{
  "input": "waveform_16khz",
  "norm": "batchnorm",
  "channel_attention": "se",
  "kernel_size": 11,
  "ema_decay": 0.99
}
Rows from block 9 of a small CTC audio transcriber, named by matrix and row number. Rows with one number belong to one channel. Each number is 128 + 24 x the weight over its row's rms, rounded and kept within 0 to 255. All counts start at 0. Numbers have three digits each.
After each channel's rows are labels from the 100 clips, of 14848, where the channel reaches its highest value: "strongest on" is what is common among them. Only what is clearly more common there than usual is listed. The data: Morse code for random letters and digits, with fading, noise and interfering tones.
# convs1: first pointwise conv (model.blocks.9.convs.1.weight, 432x432x1), inputs 96-143
# convs3: second pointwise conv (model.blocks.9.convs.3.weight, 432x432x1, transposed), outputs 96-143

convs1.281:147132096125103126099148147134108107135141127110096160128132130128123156123115106135096172111116114174117160174129099110151162169151135150111110
convs3.281:107136113115115153111081119106109124105136104103144125089126106131165136100079106116110072121139132134094164144102103125113115139117155112117103
strongest on: reverberation

convs1.192:156141115192093103124104117100115156142132126139133151094108122125118074157137130178144129109132087143159184131156142106170099138124112114141163
convs3.192:096114158126129126093171098155121113116151136139060059158118142110152127150165140139094117108126170126162142164138086108150169165074150139177159
strongest on: speed: slow; reverberation

convs1.379:134148109120122185133110171152134103121101123169127100172125102112170162099116086086110156113144141131132151147157138155134138107144073134153133
convs3.379:137146109110108126160144147119136103145136129130129100114115129173150085147109164145167136109102136124152101149104141157152127078176131170120103
strongest on: reverberation

convs1.349:134124182117138135113144107157116121126101130166152157101156151130139164132120107054121162139143144149098133126165124133110112127099110151166093
convs3.349:151142142125146152141123114141141144108093117129117128098119071134182095156151136119127077128114129100125162135086123108159103123101146164134131
strongest on: speed: fast; reverberation

convs1.330:108128143131101144055105134124102102086138155122101135147116100121190146129122170111114130137153117151131155106108142132135139084136111149132129
convs3.330:098150146172170132141117139154156137146159124178082124090105145117146113113122166086130107132116149148157115133094157130111161141150127130155139
strongest on: speed: slow; reverberation

convs1.43:117108155120139112122129146174166129091102071119122156116133102160127159154135128087140127170124132145126083118137137111118149129122142145131123
convs3.43:112164148152165127152145134146160141103147104177113128170128128114137122166155136090154084107109120149144141127117166088106149150154127148152179
strongest on: reverberation; the character "2"; first character: 2

convs1.181:100094114071153116145067129123119079130144136150116105110102168164136141197155103175165107150094102125113117151155105170158091081153128126151120
convs3.181:128156099127146097112100160162162148144116185180158158092126169094178138126138163136115096105116104135109153115143124139091125179203097119141136
strongest on: reverberation

convs1.115:113155138137122163174157169140150131122099091114152125093165136141113140134143073146135126123136112106133162119103117151168153139111126110130135
convs3.115:137106056109109160104085151113148153134115092138141071111096133121122145117115116146143074151101151145159116116094121135194120124123159102114132
strongest on: speed: fast; reverberation

convs1.294:154135096123099155114135115129085111098127146112144118110107107134189143103097100126137129134114109130101085069124158095102132086141091120147070
convs3.294:102138158098116164126149100146075118141145164132131098108107113160115130118142152179165129115149157154135123136143098112152122132129125093142151
strongest on: fading; the character "6"

convs1.163:162146133128146148096111108118136138089122156099137157118138154106149117106117150100092152089154140121092129094150165116117093129160130133132112
convs3.163:115108150125148102115082092156133102125139150130153115149108150124129107170102129093152157129112174078159137149167098112128104151141110138128120
strongest on: speed: slow; reverberation

convs1.135:107107112098085075116087115138118113140140108090180117101088160128138106132091137137124122130141113115129110103101090116117122125106157113122115
convs3.135:154113141144135095117132122117181143104150125159139095098152110119182143129105095111097088110104127126163134166119155092150147136121138134115139
strongest on: reverberation

convs1.186:140128141094132122135128111118138083138127158174141110087191135089154139115157092114106150126116116112146125089178134162166078135093127133191126
convs3.186:070124072146142127155118138132121137130109145132125130172150109109151115131133130113129133128093102089123158113107157108105122112088108088132120
strongest on: speed: fast; reverberation

convs1.397:115151120109150122144154180130146098100116115106114119140139147123169100137105098153142115133154189087141127130143126148127096126112103142152161
convs3.397:189144138133123083146098110137095095132121142126175080130141149137092128125122134166137110128143108144108097143135132153099106149125142100140133
strongest on: the character "e"; reverberation

convs1.263:155149095129061145105213082138121138145081132149132151138139151140142168116140091100150126145130108094092132132149126167131052155128112107098134
convs3.263:108106119104143135112107155121136142123127095154123136146117099087132151112128104096111109107116103101103153114139141091132101128156085170121131
strongest on: speed: fast; the character "2"; the character "3"; the character "1"

convs1.311:168118161127157130104152104139112161129124138136100177125164095093152134142112126092102128122101147130140148119139114133117148148140143125134049
convs3.311:100097150136159143089121112079124136121141124126114122132107107153132143103085141110121110135084119170123132126127136135123152131107118201128134
strongest on: pink noise; reverberation

convs1.296:166126099086163127142125123115109171171156127153099125132164123166127130195108124130152124118128123128126137157140157153152136142130135123117080
convs3.296:107119167128078131144100119136128074156176119135177118129146086119151126107149106144123122129149104127126119064122152136152123129111132126095109
strongest on: reverberation

convs1.304:124095153107089146127149126070097095146154106137105134122126119183144097158071155152154135128097125118123164122114144176122176131133116133078106
convs3.304:146162156130109155091129154145131065153168132130129128069154113143142107161116126111143126135120119126102091082094122112141147128136086088132111
strongest on: pink noise; reverberation

convs1.384:127136106146162113116126115121118069105124095124122129164133086148141144143090137129134155124125146102068123153178109177115168081114107135130120
convs3.384:125103064112090100142125113137133146118055132123143134183119153131143144098103106160087165140136123116120145147162125122126121141154130083125102
strongest on: speed: fast; reverberation; the character "3"; the character "4"

convs1.6:155120177118104118148164078157112167135133143157125136098103139125159136110116131112129125124150103136122135117137130116127124098103105123115092
convs3.6:136142140104114113127132114105138109132129162132135160112111117119112120152139149114152159139103137118120130121147128132122148114133194159144099
strongest on: fading; reverberation; pink noise

convs1.413:122107123129109119093143116085161166122095123152120128163119113149136129132126150181087138155156125152149152112171136102167131179120135096118108
convs3.413:155103123156090110129119101133090113136094106109101155134147112153094082131153124139128164136138132143134164168111105203156141124183141117127096
strongest on: reverberation

convs1.358:154089163104114143129155123101134132156144137120143092080119116114158120118147153143164148198131103113123115126106144106070140106136087124144159
convs3.358:118102133185120146132134156120151143149130103112095129112132163147116142122102151083124147088104117172091146115129093101129112146168113126157119
strongest on: reverberation

convs1.77:106166153128091160105094121115155118115066138164101120134104140159110142184134139088155134139104115118110131125147133176128094112109121153119117
convs3.77:132126106037124159151156134147115139128099118136132165143118126106102150143083119153148113075141130083134143127144157145101128110067095140117124
strongest on: speed: fast; reverberation

convs1.119:166142133119097094155123107147143146138111108132108144089159109126169114145138102101135156125156153110127175125080165112089067112118123147127157
convs3.119:089133112164095122128107110146129098111142137115145100098128093167150176131096142101168138163165117128115123168091117141121159153121140162122141
strongest on: speed: fast

convs1.270:133172118143188183150105163106106127135144129125115135152136123112159119121108126084132131136150133099124139120146165098101094138147127133096128
convs3.270:173095088112143117163150106112171127145104156140121159114071133093117108145154120137107140119143103127126137133124116118149097115167080103155127
strongest on: the character "e"

convs1.431:149116099156169125169111145120057123122146088115124157156114096165133119128167148177168111100160162125084130144147158116152125197133132105122118
convs3.431:136146097125137151090107132119088154150117108123117117144167165136118177105114099124109096146140144076186143151135106109084145135113138116118119
strongest on: reverberation

convs1.90:084138113145121147139171122140066151141126104158095098143123137102099138121085134112149104117106149150111110155115116142141143104176101148109116
convs3.90:096116099098130121133135160125141168101121096155140101097082125092086136116097112119100129101098139129097188125164136119079121103133124126144150
strongest on: speed: medium; reverberation

convs1.111:107127095099142133108152113113119143118128136096144100142105132085128135144124187104104138138169166121144143119090094136110110113132111084143106
convs3.111:162106136143093102161136124145132130104104168091083109125166147180127126122133145143127143123167108129171111137127136176156130130105135171107112
strongest on: speed: fast; reverberation

convs1.166:118154117127142121106112134165142152108081131162088083139123086118145133121109132179160135125145088124127102100132117147103121161152068167114155
convs3.166:145091124118141128108117139125111107149115111140138122158114103117128145150165072188134132095139131139096158092115113154112083085114116104125106
strongest on: speed: slow

convs1.120:116142155115104153130100155160121074143089113065111110083115132145123164141108136124114121109139150142091142134152117162146096104103164186139158
convs3.120:161130108100136089126141105105150100132132115144139152086118138144139135106129088111158141151118192165157117097100094156161112105159134125158143
strongest on: speed: fast; the character "i"; the character "s"

convs1.17:169124112114188145129169147130108156086064156098112124141107107116159167116153143126103128116105152175147120099140127118129077131153111133118137
convs3.17:094108139158138139154152131153124147117130101121075153137146073148146123133130068136078156135166136118132129129128108132149110128122156152092131
strongest on: speed: fast; the character "3"

convs1.209:103101160130101151161120162152099092134155130138118104098155132130124107130112140173113100150128101120111088171089102162148098086125134120106143
convs3.209:125129153122113168131112068131114108093138084110144127144138092175153157134134160126092156110130130121137109143136138109114171156099088123147135
strongest on: speed: fast; reverberation

convs1.51:156165144153141173157168099142111170123117133118116101141110133139109145145139092149122125116087122134145175142121110092171155118151144130092141
convs3.51:093132157154103117158154102118138138081128114145115113133110090098143116131141158133134160123121131087099142145100130146100146121131140155131131
strongest on: pink noise; the character "0"; clipping

convs1.176:139129142134092160147117158160173150100104083131110139126146138117124123097119082161134148110089130128113115150150127174128119135137111144131169
convs3.176:126077112178156095098116152150134133130160132103127090126094150126153138062093093102133106109140158101165127119109138123155113108113116151121139
strongest on: speed: fast; the character "9"; the character "c"

convs1.55:119130084122160115152124130130126129126117102129129123125137141173172083135104117156167119114117106134143095139159167150104142104157140153128119
convs3.55:115123095113084089129141127148108096135112118134111100088100125087105161122122065115158140122148164134129072124142128106130109129150160078137109
strongest on: speed: fast

convs1.275:168100121108114122079116122172127124152108118136119170154114095136147095135113162117152172120166109090128150101157199129122119121166122150140193
convs3.275:097119135097142144103132061132141124128099158116137143152115123127117172156145141101093135108132113169134154107190133112162132169177092155113101
strongest on: speed: slow; reverberation

convs1.226:109129087156101119155160087105118136112108118110127153133097106147104159138160137142158104153105138104117143140116140108132146097110124088137144
convs3.226:127132124170127143179156128145100160139129136128130094124156129113109093136156098187168127150157163131104163147131101117114097087130151135134163
strongest on: speed: fast

convs1.94:072141140141131107138096136107097145176122111111166145116126099133109125141118120127109109103147134108125083116124173110097170132125101106140122
convs3.94:117141156097129049116210113145141164159153127128089129129159124086140144134125135099118194120139141113143110106091119093092123100152137124108138
strongest on: reverberation

convs1.147:128128169107096163157117093150114159139159107152166121136109178125111139152137088153104111120114149152139141126137126114104157115134149139103141
convs3.147:113138101122178119159160141146170139095123136161085119145100152099131136133119077127125130145116126149118132149166171119104146133136061153128104
strongest on: speed: medium; reverberation

convs1.213:122030082118113150127165141078080174120122091138142144128165100138151123132094124116120088154140142124105122111122126097181077129127116107134082
convs3.213:086123162123129158159131141130125130110148153117124127129120118103133128110107121153155077125174117147126136105111075143053160163130151097084175
strongest on: speed: fast; reverberation; the character "t"

convs1.250:162117112150163124089113121159151122122129114136120167125101132151090101148063123145126107116131112089153119148155126113095118110091149126160100
convs3.250:129108119130127160085147100096131139092123117157153107094133109121142136169165142130120126140109105067126130109091112125112150085150131131111140
strongest on: reverberation

convs1.424:143140173135150109094110101142112118160089123105177111128154122127188161073158195105099091153141129145085078148186120154114109158147150182097110
convs3.424:137120142130175105152112099175135116111161145160108085097136090088120146166101108136162128159086178132140107119119170115118108049138129122119114
strongest on: reverberation

convs1.222:132117142088136100141125148153077130093123161120092118116099126135124168102106113141155084094129150135117123130139111081155109124123152113120121
convs3.222:121124079137170072137119126173131181139137133161122119122136117172117176173103107158126106111099099097115097103137119128142148120157149126087132
strongest on: reverberation; pink noise

convs1.85:118117132117127142115153095096136103164125155171129129154133120129123136084146165143128159131122097060146141133146121141133116130155160127135133
convs3.85:135133115175118100130131124142116138154122218157091138157087149142129147134112128134167140128174113142116113135116135144147197093148133091121087
strongest on: pink noise; reverberation

convs1.144:137135118131106117082079162139105150116155123109125116174126143098121180113138099142093129109149108138117071116139124112095137105145147115146130
convs3.144:129121119107132146085154189082112145096151157122152125132151062144165141166145119107125037111105133134120070084094135146142192149127157094109097
strongest on: reverberation; speed: slow

convs1.42:132155161141159081121140112115156132130164062124129103093119142117132194147140159116133119112148143156149160115119165108119120150119146092116151
convs3.42:145153122132138161161143161105133158128098101142115145115113100138124144137101182135137146137106112121117116156096138120162123179136137127152150
strongest on: pink noise; reverberation

convs1.320:129114117172144133130179110084153140079105156172110137129123119120123103160128103126113147123145147120150143123147117150073138136145152116172133
convs3.320:116130145111111165143171130152101142184119102137162124132145098183111103141126100121112150140115098093130154141083139132093160122122115148141127
strongest on: reverberation; speed: slow

convs1.196:133168159127155145127126182143117108062099111086130141165083127130162153131154149118125140143109116117090153156100095159127130129131118118131148
convs3.196:102172074138119090101125128144104121121114132148155115118141135127103161166092108149142116099087127144138107105105153129108117131145124090084112
strongest on: speed: fast; the character "2"

convs1.70:121141090130118150120128145126122090136137139125109136132136093120117107157144141143142117149130126130088126152136152117137157137138158149110101
convs3.70:162133133094145177148100140089122164133145117163149127160127185134104151141089156137146125152121141082155103181140125147136102177142133079084135
strongest on: speed: fast; reverberation; the character "6"

convs1.410:130118101081121085157138138139158089179138132107132185127125109153107118121142120142118129175104147106126115123118178149105098148124125112122121
convs3.410:087161150116102129153141103162107157085131150146110167143130123141147137157099148127112125128113153087113115142116118098084142179120155167157119
strongest on: speed: fast; the character "4"

convs1.277:129125133124153159149136104204137141129098185178089172155141128124130151098115132099138095143122113094151087129126125159144092117097129124103106
convs3.277:146096139087116137097113163103117153123127139118113131120164126116095137175129135128133152127087152144094152134129125107140130102130104171120114
strongest on: speed: fast; fading; reverberation; pink noise

convs1.169:144140114117112108132162138087115097147139135088144085086140123103155129124136127150174149123151162112129133127131152088118104129115112167134102
convs3.169:171108092091113111136117116087127153101126100154121122141187173092129124124110117128128142134109145145139146155139131124135112139111129161102113
strongest on: the character "e"; speed: slow

convs1.362:186132110126112124131140063128114144122134176105161122135089131150159145147119116110091091142109147192116181107161100135150124184136123110096071
convs3.362:156155134108097123077100120135142143122132133108153127144129128131161164098097123109173104119118155146109170170102156115166133151143130123132099
strongest on: speed: fast; reverberation; the character "r"; the character "l"

convs1.47:142102128134135093159155149114094129139123106130143135109093107137121159161160133131126114107080108125103146131113101105130117088144120139101076
convs3.47:138168091104126121111144109159122138148109148161108153177094119148094124122146103128134144151112149099145094141086125145144177142177141099098145
strongest on: reverberation

convs1.357:152166153111144088158137141152173083082121158125162127130128132162162089137134120095139104160134155115170104144169168115081134168114138111153158
convs3.357:145137164158138145101120095141131177095154152106108142143158121150123133135093139076109142143161142128137153146122132134134111122130107157163174
strongest on: speed: slow; reverberation; the character "e"

convs1.273:095126110143079157123144144120106121153149094151126124087109132103158160144148152141077137108127116166076144113160141109084151132162102094147141
convs3.273:137123120127139134125110084169119102138136112069099122093100140094126092127087131125131148170116157156156123112142145144126102108120107095120140
strongest on: reverberation

convs1.124:151114168149152128147166118078136107126153116120140106137145117183092107185098150131116109113128146099091116110125142142092103120133116175125145
convs3.124:107112154098164142095145111114098106117091134086161143173152108126154109121162148128119090153160146135156127139121144120075157131112105152135130
strongest on: speed: slow; reverberation

convs1.282:137107114085078083092136113129095090132118123129128122117145148117175121117124139156102149131141151090092170123073171059090165137156131109157154
convs3.282:096121161113120164147134093122084132168148100147142128137149173166128127116139151134196148189160126068150139108059104159134110115114131137127176
strongest on: fading; speed: fast

convs1.61:133095137094111094165118164112134159131077142117134127111143140159111078116116123146126140143147072146157075117078143138095148126118113107149126
convs3.61:131135121144117132132132109164131111127110128114142104079146109097113127084110112167133153122168148155095137128151116139096137155138111101178080
strongest on: pink noise; reverberation

convs1.27:108165155138145139126102117121184125084146162131109118115116089120131094148138081090115141118109134117131167140164128120113154142130169124095160
convs3.27:159137103136130106163121158097139096104128155140146132123170141120174123145124127150137097144145127128144113150161128160170121132099123093158165
strongest on: reverberation; speed: slow

convs1.235:166093178144117133097128139133098101109130099112083161141128090113169109131137130141148142143135096131105089126152160124153138138135103142107150
convs3.235:146159087121113150099169138131092129131146128137139117136120150151148188127112123113121117107109164159151111120126152087120110168140100131120097
strongest on: speed: fast

convs1.5:152144127109110177125144150111132160150127133117135146123136103128149163168155132106114118127134134113123129121144134163104134131107149124126169
convs3.5:139094168145101097113145139089178151116100117083119135140135121119172139177087158174138147151145164122153114165100172116134090100128126161137142
strongest on: fading; reverberation

convs1.7:156125126089071146124115122166170131146129119144099126134183085126124114115139114116078155113156110120120139148180096153144108111112130163141133
convs3.7:145133126104134102125098111105111094138090141115147169106092128065139137122120084117101113136130141121143125127122105115128089119135157131106135
strongest on: speed: medium

convs1.216:097101171147141173140161103113105135108179143164102132165125116154115125133093120146088084109068105156105127160155105129135130114180122121113112
convs3.216:125107115135108116123159124129117133080108154097109119120122101147127111084098094151136052167144096118133151189091149131092107086095118138126161
strongest on: reverberation; the character "1"

convs1.96:140108116129130123089161132104129074079118160121129107152139131170151129136089131209145101130116127141144157165081128101163127117181106117112116
convs3.96:118127107136120116106114124142115143111079131112112149124174139140061147102095111133110095124118148110118128136151103100113125128148128104097141
strongest on: fading; pink noise; reverberation

convs1.109:128112131103114145107121142118136106122116090144129108157156114116152143100126145112126174114131131164116169150151140137138120114147129139140108
convs3.109:111124133088109128132181142142215149115124121115123113116124125159126141099135143145138124067159080097144139134127110163141124102130143103143112
strongest on: speed: medium; the character "6"; reverberation; pink noise

convs1.91:116141154167096168116115155144114112142115145094157151124132074179121131138123096100129124123087125068170165130151115115103132121106153093077154
convs3.91:116157103123120093143101113184141112134159112152144179113126151127129118161152110111099140102121134126098143131145164149164139137136097134108105
strongest on: speed: fast; reverberation

convs1.415:119145160128107110121098152164136102105123154159168185106120113080122120138162104153132162148138099093161135179105112131120134128117128140126147
convs3.415:173088115120138153140123110130149141113092132144143119074061098144119167129136118125127140150098085155114105133133095136117136170147132089129123
strongest on: speed: fast; reverberation; the character "c"

convs1.338:103144138130108198124142158121094152143136096093145149153156124113117092131142100116099124111108151115095120129180142126126140164142143128131116
convs3.338:103133089131152147149116092122126118163081142113134121137128177138098126133168188117071130179130141130154141144148124124100145134115136098160131
strongest on: reverberation; speed: slow

convs1.223:125120163129122114149158141111165113130103102168145130130140108101124154102128138148125126121116180115130136132131159115184103152130128159137117
convs3.223:154138090109123162174158132153122100144112102101135130110159155152138119116129117130121133135104112116143107146174141159119114124132166156119171
strongest on: pink noise

convs1.284:111110114124146119146125147167168137126119136141110121172127106172115092135114123151131152136086156115128156125127130176143178156136110097115121
convs3.284:098100136139143114074143152122122152150099076159099158187135150121130160117139104138102151162142146148115134184134117106071170126118144124111137
strongest on: reverberation